{"gain_aug_db": 6, "input": "log_mel", "win_length": 400, "targets": ["modulation", "symbol rate", "carrier"], "activation": "relu", "depths": [10], "beta1": 0.9, "max_precond_dim": 1536, "gradient_centralization": true}
Rows from block 2, named by matrix and row number. Each number is 128 + 24 x the weight over its row's rms, rounded and kept within 0 to 255. All counts start at 0. Numbers have three digits each. After the name is the row's rms in percent of the matrix's.
# conv: width-3 conv, dilation 2 (model.blocks.2.conv.weight, 256x256x3), inputs 86-128, a 3 kernel for each
conv.182 094:143100123113134133150126146082143100142165174149120121110124089143113159118082119101115163101112127137147125137130126103117137118172113159148121073100125136128085097118110114131093116146152134100105137143101103113105113146106125136100136132100155130112125161140177123103118118125111144151105129121112153151138142122115121149108126142098127133097114127129146118115119115166113086104088118
conv.183 089:120063117145111091143143101116109106131118144107105137168119135122132144164140079107101148136142160116135116141159149159113138138117162119110130146147132108118102115137112123146136147119138111129171105130153127135113146138156132098144134095098139118108163119099115139147135126149137113116122092133131144126075097184093159143130147162088153121148177120154152129151075138125136134124101134
conv.184 120:134125091124115149075118143114171095134102157150108123132155093096129113115112131104167146130135151087148130135152148100132140130148085123113143150140129116146090159082137087142161109126121163090102169075131150111147136117114149149131159100106141085086112167095137130127127123110130165122161139123117161087119113113113160130128102139137166099141085187116128102150140139105137122138129120
conv.185 093:151140116074149136120134153101122116143148153169157133134124133117115129176099137134118124123169102195114110128152163083130106118087143130150122143153098117134116129125137114119124108188087151165159131121103103104131115125161099147141118117132143107140165098157098093185116169162128103098153124143123166137117092092150074143133124100145119123130137068156113135120095166128124125124148152
conv.186 093:097159094138170102125154111143153052129144155111149126194136043113106180163095111141102106179142118118125138121148098139118082126161124092139143135078131142156081123153149139135142111123092148101131141126137078117133156151119154124144124127147110113166127171159115154129117132162147153136148112146111137135111126119144152116132112107122145135158118106133101164142143132159156097115089119
conv.187 096:162116142141093152117149145145132114128095090097129153131156111114105180126151099077152152120130144146092108119107149133130136172142072146114155140100149126153153139148159114183128138119100118107138106105142109116126150129106111111153122140115107140135153115084142101145154139134132105172143144148154136105099159090131116116118118109122121129119118175132100122122101090083106167132107118
conv.188 102:120118158120121127131111131157169124110114101080139125122102196150123160126095109111114139132100169125105155111092158119089144157110105112127108138111148113124083130134116133159106149091139111103190112148168151113165110157145105126134143120133082121152132099082168110112131115133151147129108119162110140130092142114123146137116102087122127125134148123140126136141140106090118139114101080
conv.189 104:149135116112134126110108174139122119170094134138108157125170148106128129126098185129157116125132134130119156153126091091186093122098148143132137114131141077083153114101146111147098109105110155141109105086152126113134131093170080109142115145126082150161133121095157125135074130124134114127083139094117167130129082133116090163111092138090107145122109176106121108126137130160130142102126138
conv.190 092:122100137160107132138109143157144081116107109131168132137132123118114149168111127117116119152105173122125104206146122123147132082178151105095106110142130186120116109117111142117083143094120157164106128096152147109104106147156158121148108102107116148121157118124140072117096174107171223113165111112134074158117150117159138145083105128155121086114128138095116114115144100128111133122113149
conv.191 115:114123158096154120123147106088193172116095150097121136126130133180128116145133100109123135122155100163098159140125131130138128137136114143112149101170129108099129141168126133157108119107131205039133134112140148113128120165134162135098152117158052180167152111121150144116111155131122132109153132113124124118158069154157105156147120135133130153163145149114154147152132132076097145162146084
conv.192 094:135122136085136139113155122167091078131145112137174137113149140110153146109133143147151143138115149106134112101103196158147145102112126149106104117141115098106130138108134112101139114141139112132118127102132123135164103134118136160125109134103112145129123125162113117124109115130147120159106111155124114148121130106151116141070099143089105147145070153125132121102105122133102145165124182
conv.193 093:139109155119178129158106147107117075150135132074114144122154121129092100096209120137131078180073160168115128100107110146099162102170127134148135097149110117110099105124121134112145105115126150109135133160165130126140116104146114150159120139104101125098131176137089112136127153158141142143158159156113090128133109156141143115090119124170092129152090154121176133133164121105163167165121139
conv.194 095:104080150169132136117160110102179115126152119216151119122161116124099141116148120109149134102083094129150127120096129123137160128153063139128113123162142118152129122104179116099137139114129119108160136127118135133156132148144117106105131140119149124098108090116112144148141101139150130101158137133164159128118153105105147151147080133148178095196158103125160121153134150115118117146124140
conv.195 113:090152138176127108100137157119093145146137117116097156118122085140145088136140140149124120109142172113051180133101133125119130123111132139140127046184120140163120114137151132123140085120161158098134138113112129116168136145093120126148124120177117150119161140069101155114075114154128103124131149140105072119165113114149141128148104126171111156126155166133104158116102143151133101081156139
conv.196 100:121138115129076134164084128196087146169146156103120156137133099118106147112167146135134160143122095139137159122164111132137114116142150181108139119161112125139096162102176135120127120133101078170150118152130094143129094122114104122151102150072135127122120081143130145181177125120142069133122163182174062149120136124156075126157156106158120155125157150126098163100177083131157154115145132
conv.197 105:157088140161140099088134119141083149130132100155119120172101091149096112099140165146124115143098126148107160126134141121140097130101152121139144129167125109140155139113125104122167116145135094124153149119104127074162144164143063131132124172109150105136130125145140119186156124127143103152114122126149124116126138146130088128080151086101109137130111162135130161101170128159119162147132115
conv.198 114:151126151111169105130139142134142116148154123131134116115119145147126129139101136110114181116149112156089207145112115129134105062157127162135108121118130144155080137137115124137141152138077112129132166110117167108087112122127148164128069121161147139144089133117145118137109124132103135119157134117161113133127177096086117216133131121114115155141102092129126124162133101124128082128111142
conv.199 099:087100136121121113109136128112118086124129111115151153146120161141144102136152100119113124115129111113126117115090129097091126128145159126111113113115138100130109119124109132158135114120089108142149145149115084150087117123114153103169116123117130113116126112126101189138129146102130117165165160137132093147143107098128116125096140118152162127119117135112124108123161145095134110140121135
conv.200 080:174088110122139138125168148139119073143142114104162141134082112126129159094129159114138102144163102170129128114114133141133121181123145103101115122105104072142173164129140098139146088124114126099115175098143144103122126146082079150130127165123152123112148158138096102066125124130131153137119082164107187137109128104147141154141115143120146136147149156162177155108135108092150193108093159
conv.201 098:189165104167132131130090163153139091145158118128110166139107130125116140172146116069112126095150150130155098139060156122144092142127112130096107133079094129125166110128131117168142109124092119145127139152154136180118149139128118087182125166152139151136122113131146113119087109137149115082118117167154075106095150148130150121121133158063218143114156142134077156108136149132129108106077137
conv.202 112:132149136132122108164113126165123128128166121121123148148122109152155117127153130153151086128146114142133161154137105102093142149130118148125048129130115137124113141107134154078159113136100160113116160156054137145122167098123127166116102165135141110118176139151161148149126105124104092128161101140104120081144113121149155113126103130114116115139178120104127151142124106152156094135147117
conv.203 104:127121161111124138134117101131093147098136149147144127122145110125197115117115115075149121119148163110158102141130127142086125139138131127142136140178047135150119106069190107105172164109117154140126152127129164122131136145128132113109126137102142121119168134135134135154127110129152134129116076146161092146137100123117102120121133114148141151121138143183086120126095100155124136121146145
conv.204 096:126092117106169102097121129128106164139106126098110145120130170164148097133087114150102094147128141133091124119127120091133165106160144104129076118144157126149127104118144137138088113112122135125132075117128103180141101138096125135160112126143119110091102119116137118152092110133129140146100144096142108115154145106142130124149117154130121127141121131100122120125145114124103139108091127
conv.205 102:102115172137143123142114171134105149127108095079156127136126116100169121090161167156157103127107120111134103160175092153144089110122113150133141124105128115144143130107108165066166131147131117080111132099107133127118105099161170105106154129113147100146135125122165118141141103157134148138133088140130122149183092128120086170142119105143109111155152100111092120135099130117168118151148131
conv.206 097:142112130141099092143151109085122127126137132157114146141183109119153107156140117139142090104161095105148111130157147119094115154167107119138179215131134163140140126102092150101162118129115137137143092133144105142140121133115112126119147141094135154106165121115148118097157130081121124139145104094131096142130125133107141136118120124144158112142134111109131115146082125163147146143107125
conv.207 085:135115149148069122142104083166140149129169133114109159118141164092117133172150144204168120129164130143151150160105106162105132081146147096172157134130073154130164121102118184117120109107110174107093131128117144136088107116131115106166087076148125150137132140136091118098089069123106137137187123105142104143102132136167157115134163130164159155144144149104144103136091156156103117144155166
conv.208 088:092108121140153135129127124097116129124106120157127078133146109147133113100140120121122055153129130137130138119101127124137159162097108146136119069097105155155144121159143167071148129169087123123102101121159133120100130159153160132108080188099119140159083115113154180186150111123103107126172138147092129126135147172123148131121140134130142138166118117097114090138147090139107189105114127
conv.209 100:108102151138117118109163126135063129130127158145135113096096147165115112145148097134149120102123146148122178133112126144089145149103120086121129130127138110124162114117145115093174085118158125093132120146095128140151110053137117105107110153093166086126118151100109088157109117156152115132136101139094113159127141125070090127118133129129130129100151123109161109144144119105123171153124161
conv.210 093:160140128129150106159144114154127087143113115076168146141130132136130131124128164158121143113127168144084172142131111120123112086120160140110098069169123071101154127081141123095135135096146128128157116139147129159107074124111107125142116137114107179106152099108118105142099113106106161095138101161139104134142165115126111123094112125106146106104132152107153157133126094146111144108124156
conv.211 096:130097158131164118118175111109078132126127125141051159160095114153113093131150120139121124100091138099141121082139166117113143115106147120148083101121138146139117096160086083147155105146131119165174200143124069108145094132130118150112105108140121131181099141126124093127125148102153121115094117170115131136120135093115130126082124105090125124171076136152143107116159111133174132114140109
conv.212 114:108133149136124141168083135148101085097130143147110141134139103107142103150132135115123102107092118146125107114164123115128122120221059115121140151132127162116126118146077146125113162130104086104213118117115109140138127118157107127157149108135121168088149140149112140133128114116133124127118104169107115143126136098091107190125113141142104135139149110086104118085156122115098135121123150
conv.213 094:058107122158136121157129151129114162165099149101160184134124163173163132114145138157113161074130117109123149095171155116151124078123123186080146124120092131164153125131173101133090190102114139093121126177131108120133125120140105144102109144114086096120123141159116127139122119144086130140118142117104109135066137095105106141106135129093107069107080136126124122135125098136127143076135126
conv.214 105:099126143156115153155125115153094152104140144112115172141119110165130114141121109138140152158142146091127122107185147145127091121130130140118092106135137143179118153155104125121105126143084147114161119072160126139151147106137103168118119078108108115181113114140158169118102105164142112099142136136137138093132124114129096133110138142110133154157140092117100140172111141103126134146102117
conv.215 103:136103141124132151180154149180142093134173138132133131171159146131146109098125110111120148127114126140117092136077087134161156094154165184162122140142118143158139121155130100137117129121096096136148136107141154141097134130107124150136092143155161129117129154134134141124128077130127090125106111159118135129160132124119109161106175129114146144140167132141130152156135131130147166129120092
conv.216 089:167127150151156141159126133117091117158145145121106132118166096125140123094116101173139150167093138166135099143102124134139111095119154074205121121151102118126126108100106105131127111150117147155158122146070167092152123128113112121132127153135125126113147134128143108125136072117127108137122126115103133153122107104125138171149159099127123159121161150126094101081151180119179138105127175
conv.217 096:159127145129132137127147113163126128149127144107151096168101134138133126122140199148117143173102125154086147163170106185128151106139144128125139126167110165131113125103103128100134112145148139092120117139149118100123130119111104131116162084157078193164116141115140165116097146124170154097149142092125111177105137150151144172076167134125107113141114134109175157099124152075102111091159115
conv.218 107:137138130119125135142117092138128119138105099099150141141122107144157124116131135090125130103177123119164126097158119112140173152128178168119128152119095123083162129141138133152148131139122113120124147116137129153141138134142079106157089146111120146125130115165110115119093153147186134106094143078151096122144092096109111129138164101162115097183105136078142100172124082136089126110138125
conv.219 106:144118139140129134107109119154082128087106145097135166136106149074146112168130124134095091168121081158094143116155112091111115084123145163134111174138110096165145107064138102129164115152118161157090147111144108114124170124134091136143088143122147098161127113111092121104146063156138119151123148137099135136130134150145159137131132116135166120112152135146133143130130090120147128142152150
conv.220 089:161146133156211119165146109166151152120102133131103167137124117159164095122143143128125175153113139146137156114139166121112163146099164117137138122114157105104107136138145128110136138124134138140140117099159106119124104122112155139116069089152121141140140106141119132165158128141148124134114136139131104164110157128138132135172142183168123098107143146123127130148144068145145092118127157
conv.221 092:114142144109134124152138103145092152122128174130094167163159154162127156148102143113152131131111120139109143079142089087139152126135133183115108103102136091141164113161129100108124106133160132141116107147141143129130115103153110119094120135121127113179109141140133148147116137134127110127156142113165126136120125117114096179125076129168101121119157117128159125147148136147122130108137138
conv.222 092:071154130126151140135150148152104152133143133128113138112137160182140085125131105099108122136142105090085151122165097088153163162143124157106139103133130142149137154130115143118133124086116131126111144090105118092118113083119107125130096151162115148095162134144099163103151147128129131135126150119165089141157147132150097115186185084142135130103119118147128158123117164107071119119111131
conv.223 105:139135119160110086121135131111093132111121115103133117111115126153081131153130134155125153095099141131106134125114138141141126132110126104147104126114145130145120124130118058118150103144129120159117151135122143146159170154080157131091129134141121118136126117154134145108143111112142120135129148121139136128136164114145113092115096124102136127112115132134085119129152141115114159081123129
conv.224 097:132113136096143138166126099128130087141116148100119104116156165095150112089129136086158097095131112114153123119153138117174110118162145167078126141133109129164128110112134119124106149108122122135128128060122103119147134097082179141112134117116123132157101134097123118164121095123124131111187121141105121143147117152167092137145128124154182119098134160094108163107128134148103116136099127
conv.225 105:127094138124137125128110139092145133115089119113127140113144093107199096134125075101103138071117109128116132136126091145143146089143134142116131105135120139122131139114144142126119146108103119126122120125128096106174154121145153125163117097123071201109139113137148198114131103106079173125107115130163104124215121115120090117101129125151059228136102116120107122135183175089151151175181119
conv.226 097:113137162132193096105172116101142126097106118115107140132134130109137105113130104156088144120149151094123137151119136102139126158124117070151130119132107145119125082135144106113127092145182141108132134134118163153150128069119134175109126133155119146122125151144118136135121175107142147101155170099124122165140113120113131098109128166113142106152106136097134129102133108122138126132129099
conv.227 100:147160107082161113096136147147095116115171091144121121086103142101109141146084114126124129156132121126134115134131085130170132099110133130151122104137119117122123074116121140104110123105123137117124143124135177098149129119139153136104118119144158098098156138125135157153166089125120132168143091141078135162116118111159142131135126136159107135128125141074120104126105130165121085143137188
conv.228 093:110109104124141137118127137155140097147111149131129122140085134118108097089138155116162126134128135123150107084108116124159095123174119118134137129104160122124148191145130133088112127109105110101132110160120125126110122113160114129178088105113107162105160156112071121125127124114122130120062077134145131132133124166187138088117151110144106137151168080108153103100117078106168176098149157
conv.229 100:133100118110117120140132103148116141111124077103117132091147134103139056134129111114128105113151152127147145157144145092122119117163134152106168126148077153141136138109112101085118098128130139130116143085155128110120133154136148154155152150131173093131145193143121136120162104163101131177139143119078154123103140141167095133134132125102100144139140098133110134148190125141114127128156129
conv.230 099:131114101101112157148125107128098160074146098115122113146148085117122185170133131158092126135102131116107182151167112157135128163124143128143121139142106124170097140127123111162105134146113064116161147157140115123127110137178138115114183106092137178076128179114144108125088142126151143115161107072133116158134103150127121122100116135099093117136146095119139127138108181125121145105131131
conv.231 102:124185085128140120168108134131124135111094144100186094123110148089124147114110145129061100117139137123157141149110124118111102117065139118136094139135127138140115126143114111133120139137127129117131139111114111104126100107127124152131104165105149120136126150101142132138117134149140101108133121100137139094123145124108135149116136159133198114070124169128116153096184125154098139143139108